python train.py --arch="unet" --model="segmentation model" --dataset="rendered rooms with furniture" --train_examples=72500 --image_size=48 --crop_scale_min=1 --horizontal_flip=false --color_jitter=0.1 --num_classes=17 --norm="instancenorm" --activation="silu" --padding_mode="replicate" --pixel_unshuffle=2 --widths=[64, 128, 192] --blocks_per_level=2 --block="plain" --attention=false --upsampling="nearest_conv" --init="kaiming_normal" --optimizer="soap" --beta2=0.95 --lr=0.0017 --beta1=0.95 --shampoo_beta=0.95 --eps=1e-08 --precondition_frequency=25 --max_precond_dim=1536 --merge_dims=true --one_sided=false --adamw_lr_other_params=0.0023 --steps=25500 --batch_size=128 --epochs=45.0 --lr_schedule="cosine" --final_lr_fraction=0.05 --warmup_steps=510 --weight_decay=0.03 --adamw_weight_decay_other_params=0.01
Rows from block 7, named by matrix and row number. Each number is 500 + 50 x the weight over its row's rms, rounded and kept within 0 to 999. All counts start at 0. Numbers have three digits each. After the name is the row's rms in percent of the matrix's.
# conv: 3x3 conv (model.decb.0.1.conv.weight, 128x128x3x3), inputs 39-51, a 3x3 kernel for each
conv.70 099:500469443492517489516502571431459578468606477483450532423430551532455498462473464525537568436498474487507428499490515437456473495565373484490528581485510494513491511467485552592566464465531551479504466428577470456537530436564408528513431506506361528489515476541586479450471481478487493510444410526484413503565423562514485471486531469576502493402547459
conv.71 099:484453646494528495559506519547369518510475483462501476474393477520594506578515488485472526469447558479568448553512508484410523403529527532498488564528375514560467544557492519461500506500507466508492513473486528517445510411578479459543498529462508559470452522464536460534517528423478400474492583603505473476371612447554523599513451472534501448480495542
conv.72 102:500439454482430471487676470495502508585425520542455517444492455496525458478558458446497511521508475461486482470498489504541494537482462458460573556558453560601511573611466526499475434543583492481512500475472551448486506481512460498471479546557440557501460537444484447536513443513485496551562525385461570580395498515528542510396476495523514438556466532
conv.73 097:499491523516459451531518515482513416535490535587470470476404461456467570551545484511506418578488563477509511528560425520560495453520512473436475562446564505458441480455506537473522646441592494560425434534483572512540515617424455557542463445523479528491554404443497485570397439505513490510512451569575511448484483575408434523445543482491501496499479586
conv.74 104:482298506498416452473444479462548483581526496543502413509555440484480539526487434502556539525389547517431517513554503472466549562404495491500456447530447455499506453582601478561450470522497418460467525506466475398481473506481497531483532477526472503530444430343540418544551451527424465430475535511473582439558371494496408551457557568563499417482435499
conv.75 100:507390562516431549554507530611453477502451493400500471475437545420492467413422520491431448538463464488541552565487550488535468519530479493611527474465585530524524538531546568494451507442550444487499569526530605527559494595415504505431436595535518430505460529534535592464482456483486539475463417526470490455540537528443464466453529470579523592571626459
conv.76 101:494527472447433455514465567527490482456491580511496444529380486468556518497543507484609502533447578566545513535472512575526458514548555476500560492434413429528451420508489511460464438452496554482517447372500522488463488550551527561565500404396516552476417556481491597432500352518522455533504399447590552463493554510471517524577524541422383541539433550
conv.77 099:503442518533467436475535404496492525535497586540451457540426502476475547582381419472507493437452570520479562531494515601517455477467517461484474526499457423516571457515519473565496502504477557544469487426456421495458450566489411524602603544402497589477461527489552466551500524498572482408443454474526394484434567476489442452525562540433485462498464533
conv.78 097:576492494446481586473495515412551494589480469649490591453491509500516521443461582489501540394489543504490457448520511531580486449440441516524458480463486513491477494534514528367468441453521486490483514471457576430541531473448493414529498562511462538517561397473557494493530474493591422573513450540533393508622477426417381429495520520549499453515463499
conv.79 100:505502424510494461524419544495528493502580457507512489491499488555527459531380551495557485559437451487400488464526480518505459489458506555488489479500413577400436523410582564463463474508555451532418541363435515543535412538550544471409480452495482537513421522484555533490551508525499473392472459580534408524508500426580425459533513534448547505483539449
conv.80 096:553473407493458529539524513495488536482525557495569468403428430435474504513497523459515517457375550551490485433538489531484485506474493473564437490405506529485475517470495528449524496479599503498436487475472591547518492596528453538443490550467475517412460533548533462515457480540523469477549570477534383554537435483463472529540510529498563444519581586
conv.81 100:467576487462455464504514425533520474539522475514505498628570462568543499461518435544469502461449515507517525481486527516523502499496461420575437453478534504475482579554510502498494500458391467544453553470638517462510469514485502516365572530496508544556523497567552568521458463425440403456535546525561485531529491497546541510503485502453495550477479455
conv.82 091:460591550578526550478535519497466552560474497466448476520562496524413522535517526531527480440488503538461445526530464462551474539481553487470539441510451534366530578486414478342454543442418603534512443587493599482450427535532450435451496509502511472518607443492539506469537454497576430508517508526449426444456490460498480352435534526557525485492458534
conv.83 096:545489535497608496445544457459495452466377486480448500486509542493404492478523438497431586508537486497528504471482546543541602496527484575495429421416526437499378536469502644525546532555444474441532498451474491584470485570440478531518453555505572552582540580484498510538509552439519501512517461472546458496561577571437398432323565394457681452384636434
conv.84 100:545490475556482557562490495486600456472503552484498453511457582443519461450510512433578502540461525566497512603563506516474535552421418528599480516512531516387451454457511493610532541542559548408550505517457556536424443550573459498525473531550529429556477490497553473534498588520597408512398493480471516580402474513535476502542467420521495386401612463
conv.85 103:488464491468479412434506421504492513479520497539560467433527434571580505421546510481431477497431434421557624507529572540438417527459447549429473509558553483443404481530479560530545615434476515602456461423450438511528536544461552433513455476456574527432449416493422528475553562544480414460483481442484504436506436486497522530436587511545482488511506548
conv.86 098:409543467516486522497531437452450553566487515469479549528505530549541446483612496531461530580485533495353533485505503514481492460533455529514508527416495493462466475440534520444446497560560489472442589407483572566557450556529535429504495504555531421483516417452550525463607491515560402442473541478533467512429439553545542390494453473483456547489547486
conv.87 101:516382442542476519571530486429542434563566456459352496393446482469451552506535570522383531520350501542363571450464425433423480537577475564375465576567506430514451456566481417595508405515449518496518439454434380612469517527460492550463481432525371480523563421522487428512464408548522459560508542430497422526525601473541512451483496470498500473451475439
conv.88 100:542546516452444551538504503600593466535521527497393506519571504406466544478525493425568561507410489480579579461468444493433439607462493539503415476466570505560428499465524454469522507548438453445505500417528504468522495519463514578533439461464500481560494403539489481489514500605461416477576489551415531500413441512480569453516544416471356497445574520
conv.89 105:510493545505427477557507554549467519498484549465412499408346479468422498502608550526521506512602452526498449525537471511540501467437591469494482475494504541581513562425517510493399451577469605596439541546454483510566472483535479557475478453498451421530558473520532579468492530500481418480441590450487554557556463397543461448520485451537413544501537505
conv.90 104:531549585496619495495531522518433480513479513513427490436558516460421588555568436469554588471585433467558400464441466451488534507376546545506488504531405501500475467452494538515556469566573560611518455550498471458433480498594453554531511506485499557485503552485453556532483492507537466458475575455446442526471583504454515371569373473470439456609406414
conv.91 098:462400585530510534492513458438488481499586449579423524492501512476507522519505448486458547485555528504488450516513509535430469519461471486502501494569426514441434562657501448418471475612484423587541479441472531485481529370504513492517469406526490536459526427522537477536492522542498496513519451489556481419560472444429511464462514479508528483523461482
conv.92 095:509397483467484505535522508455439507366493478391436441525379426522386481513420489458386543452578511518480526536550490484501500507393506570481462530414496516532504441506492517589510574394510460512508471418480470544510516498497455428537518475417522430555572534555527522501523555587560498461494488512505399553496481432508450476451526544587519546531522465
conv.93 107:512480471466496467467483491521483553520485554436510539606501483480609465492503451504426414499555551527495540535461513498506438518563370570507532514547526512504526486492582507432534490456487550420507534457495565525655424543534519458537453514564566431471482510521478593491461404400351495529518572536555482529492474463466534499529565519499476493498507530
conv.94 095:517495437475522495501471462537433550486501424479543460511394479518578511509494464435442473530448474525492504564485528482518490533516535546508525457445472466534421519556539440470418487471526586515513440476545493524532502486456500499502461511524497461468507506487523503444482457518470535515524441502466420509472524495480550519575540473470445504507406554
conv.95 100:537542481467509508494462450527567511496468463556420445577507480544508511433475486580551462457423583433509495460467429577500496502566521490514557469495549542496527458564509376478349503490454565468494545495481546434568442602517494551399549458502557521461541323535396536512516571465576385460460481513473636366444406630559535479426575417515461575510496509
conv.96 096:598465471490548467491466498513475570437539409484393522516551571461500475550488530524539419469539514508486568504496561451558523560515487489527525399555485500589573484429468544522479504484523463488476437487547475523436545541506458484422454461677547475462578539508554433513544480476517529430411526555563564534524408450523476443496472480478501518571589469
conv.97 100:461550569512383498524541445515454466453445431458544484498572535561369602448510430532493560462581537486530459563470530501509467480449498551550511523458409525519565518500467563490451444603555440467417352485559481551468553439438562501511586412519507502591500439544506392428515510524521534459391519466581549605432449462530562481561540507440501524528498550
conv.98 097:462551522429513472543480435455586451493499558520459467499499536467502520533492493549558530486503355570458439561467502468475511453400476568467530438445404547494585528461558461589516491601435450516440501413458434532489500484519529429484464409469522490505371397450504483536519536468468476568386467507497480516479394531516501437533522507482432416515520553
conv.99 098:505516545459583505452420422475541483447516488461514511534551517537549512514544493482505454456582488519555494453476485590536472547493519605440538473553530483549490424598508535456525403512412484573526465513477499535521523442539492502507430502493458512485492567467427421474511521536435505522471487548485526442420605539472448477484539470515482539421420476
conv.100 101:419466484438580486488496484427516476469508504557497459585520460511457585546458494522537526545555320513426471497420569545519508485443535454506483540447566587426432485448543458494438435604598479474531465536411502507470499476459518545484471471523476436483422528399521528524598542454445436508470510512575518422495536430521483431497580527540422552482522483
conv.101 100:479460552518478507505520491643757332432463494491558556450536563519481469519536566453547494491428470532440602498550128467492489493525483491436474491522419516491505480416556515428503484448511459459376471508472529517507392580636550454546510492465521548542406504509497540484481505490528490516437531474464457493585453411471506479489451473532528495516498527
conv.102 097:486537627527573522518525497472480454508520467543438496497516557425541476435575575429553515547483497467516567515571451509501543463515508568513546451496491573544554503523554474423461554579470524521542592532519508463509457529484548470540436600416532532575541493503466597517569497479448486524505498502540508512488549523487555432560561334588529367510562331
conv.103 101:514496452551417569416521564470416485490549474504427521482536542422446538530513521515573550512607520518544406527474449513307463477548523474549484443597569521625516576399567521474485567546478435503532574492442495488547460515566536476552494535473395483534591543571535460581536572472526463497506516459540492512446501564470533449523483490488486523418500442
conv.104 101:516409555467467441504395459504521474478448542605394490458580501450452508516524546496491531452530525478513460544537506509400492489462531480402541536488509565530510441526529473560432379531448495486482499472504593435556425470515506480530476336556452544419505458545545491485482561510481504472493483519453525530494511452575518475489497526510535575470440469
conv.105 100:471493574469514599532489432489562481499537519535552510460388523574659496508480498533448510561417499511462437502505447475514505568538510526521468422499468544450513470423486528550472525542512443501394542517512467545436494563492436595548504547526485479521536407462440516550573488452520431535544593542571425550405571510470450563495477483465518489544483535
conv.106 101:479461525484472448491521473525499459519510467423437508510563462481425500471624512475450447512404464525556478476461427541471540505548473544459446490489475521513537501451519487567508481525448516486431531477541474540462577531556429559526500456430535590465528401611525533522529521473456377454461501446451475490460451543528520424540465483470554458501488484
conv.107 101:533377489559504497427493478474573518439529467456504545491453447505428479552471579490446434421604496523459434487541484505529329492429518524473561472519369454509617472529545507517488517455421534447544530527399533525518461511520478426469452475475531454550574523481506529496521477542469617523453483530545478527525470466503484509477444526502495452523491480
conv.108 099:533570506448464430475543519459472547505485500542493510610541440500589499475573590525471571444531452515488430509503579454564507566581508538527487498508446382495421618472494530608572495450498472480461480517501452496511435454460457474457493570487476579513578605480576525480559527578528523371390441496533543484509485510557452482486434508514446558417534518
conv.109 101:473475489477467478496432506479471511495553474559519512536565494541387532539463505483446561530549598446492508467581417466555480427544437502491525440415510565485538438527440545491583500475456484589545498439406541424511452462544499503527444472512564457523480397549502485487534410564501518533452442494484511519453454487417474520505515568465572460521449501
conv.110 098:546442439490627488398552521472513500437529351417569407580567533514609452462502546488445497550424552446524490580585495475507428526449439467490532479507486489545465552528481562504496478377555346445560576397435619447493495495474546544517521452424552460506463497583413449554408479367509446469422533460544495467471456541505530473504437443483560548461533409
conv.111 100:466454456573451453510511525442564450471594456538546444508478516447466451525479470509517514512497448493540483516515502558573509484466541455527451538416464496512447507515442453443390494509550379592481506435448513566503488465432483448403555473483504507553573499530514536479518544513418506501446489490498443442417540477595394483506503444478454515483502480
conv.112 100:462481549544458476495512517551611490378572442499490517578530535474478497408455458455431495438573515492531584499484509568406507468435522493531548484463485481535618454553513501435529502420566458484476548351427601486476475461485466589436521414468500453516401476523470451502477521464480542442524502497460552472420496467389554490503407512488509449524592519
conv.113 092:479430556503572507558383460514514455351381509547508535483394451506481468479470513500545463477535560537610502571613515541557411483451475545435392373540479479578505529528603544532473527511404400529442448557397589484539591459496489485479405536501496452551463462450474483483496474578476513485439500493481437550431463616595506520509463486568542494458472502
conv.114 099:505351449566603456467494439432451534471560476453521526556434479518420441504537508480609583480406516508497485538587458472436497463520544467378521590459506480526502492572475402403599518525430546500444515532555465505513537521534606439543533478477452447534481473488501487520522506553473479383474410473496502554441415524462428535528445440528534544551447459
conv.115 099:514486520557556548413475544569491565516540546397504490454464475476438490509541510450572583401381581492524465567566488511455492500393552479494480546466445436493588496555463463493432441476617472538473503583485443528446434438440522531541506467483501541570526451500525482437518491466606492551506407549508546588464488480434482536536451536570497482498437488
conv.116 100:504508474455466426483568529433444485532555510545499473368409520581448579540428428534523477585425533508468466596426489491466424533374461506551463556501414523599582479374452507512491443586494536468531503438572426570482497558470485514533455521520437608504506446565504528552515423581404473535448519478514519479436481526458487509526510519579546558494484486
conv.117 105:458595539472331481478460550469515545529504461536510470496489452514532575469486525512432436469503484578480535540525455410499553539549504450481465568479509519546503518461494536536518467502487486459535485551466555478450515546583512413416429552549529467512467424566557444497452435538457582552497499477515511582487507489490477546507537484517521535515488532
conv.118 099:570551542538442558550444503507444547527462502474402492487532545502498473495512500470468527467505490477497454464514506463507506578556533526539494511500550474355558472594458582545502484484521470436420560426442504482470484531526380513528556428427477489521465428457474519529533473597481578356402342462447518516467532489517501465526611561465483399442483560
conv.119 096:516445582474560429526451510559547484471526539536457516463560492541533536533515528452599519549457583412543546511516479523531529527520500516609483451452474482506446506439574450437369437498503473532402506611494536507502470454517423531419454361522479507524527447477502455483510336490447432455424540519587475503472412397439470493514450473485499505495545440
conv.120 104:445475409491613450504430544515523459544579444421381555514437445575584487566580525458447435447415475468488443491518489477469471538559500549459420601574491521495612552538449516567475576535449554501500417511460475568519536565518542475517555425478507520530560455550590498460456461559503556503432502539491565494448495517504462463475450570458531598414567536
conv.121 100:411475470525497471498492530544472522457519480530446525451556499528519597503491446453447564489479526490552519465550480480432498451578474503536591436538488509511513431542507557500446456448507476404407551536455463526529464456543424355482520520476451378533521560580510459501569479367506476524513571362448454536559482562473511514545582516488512459488496499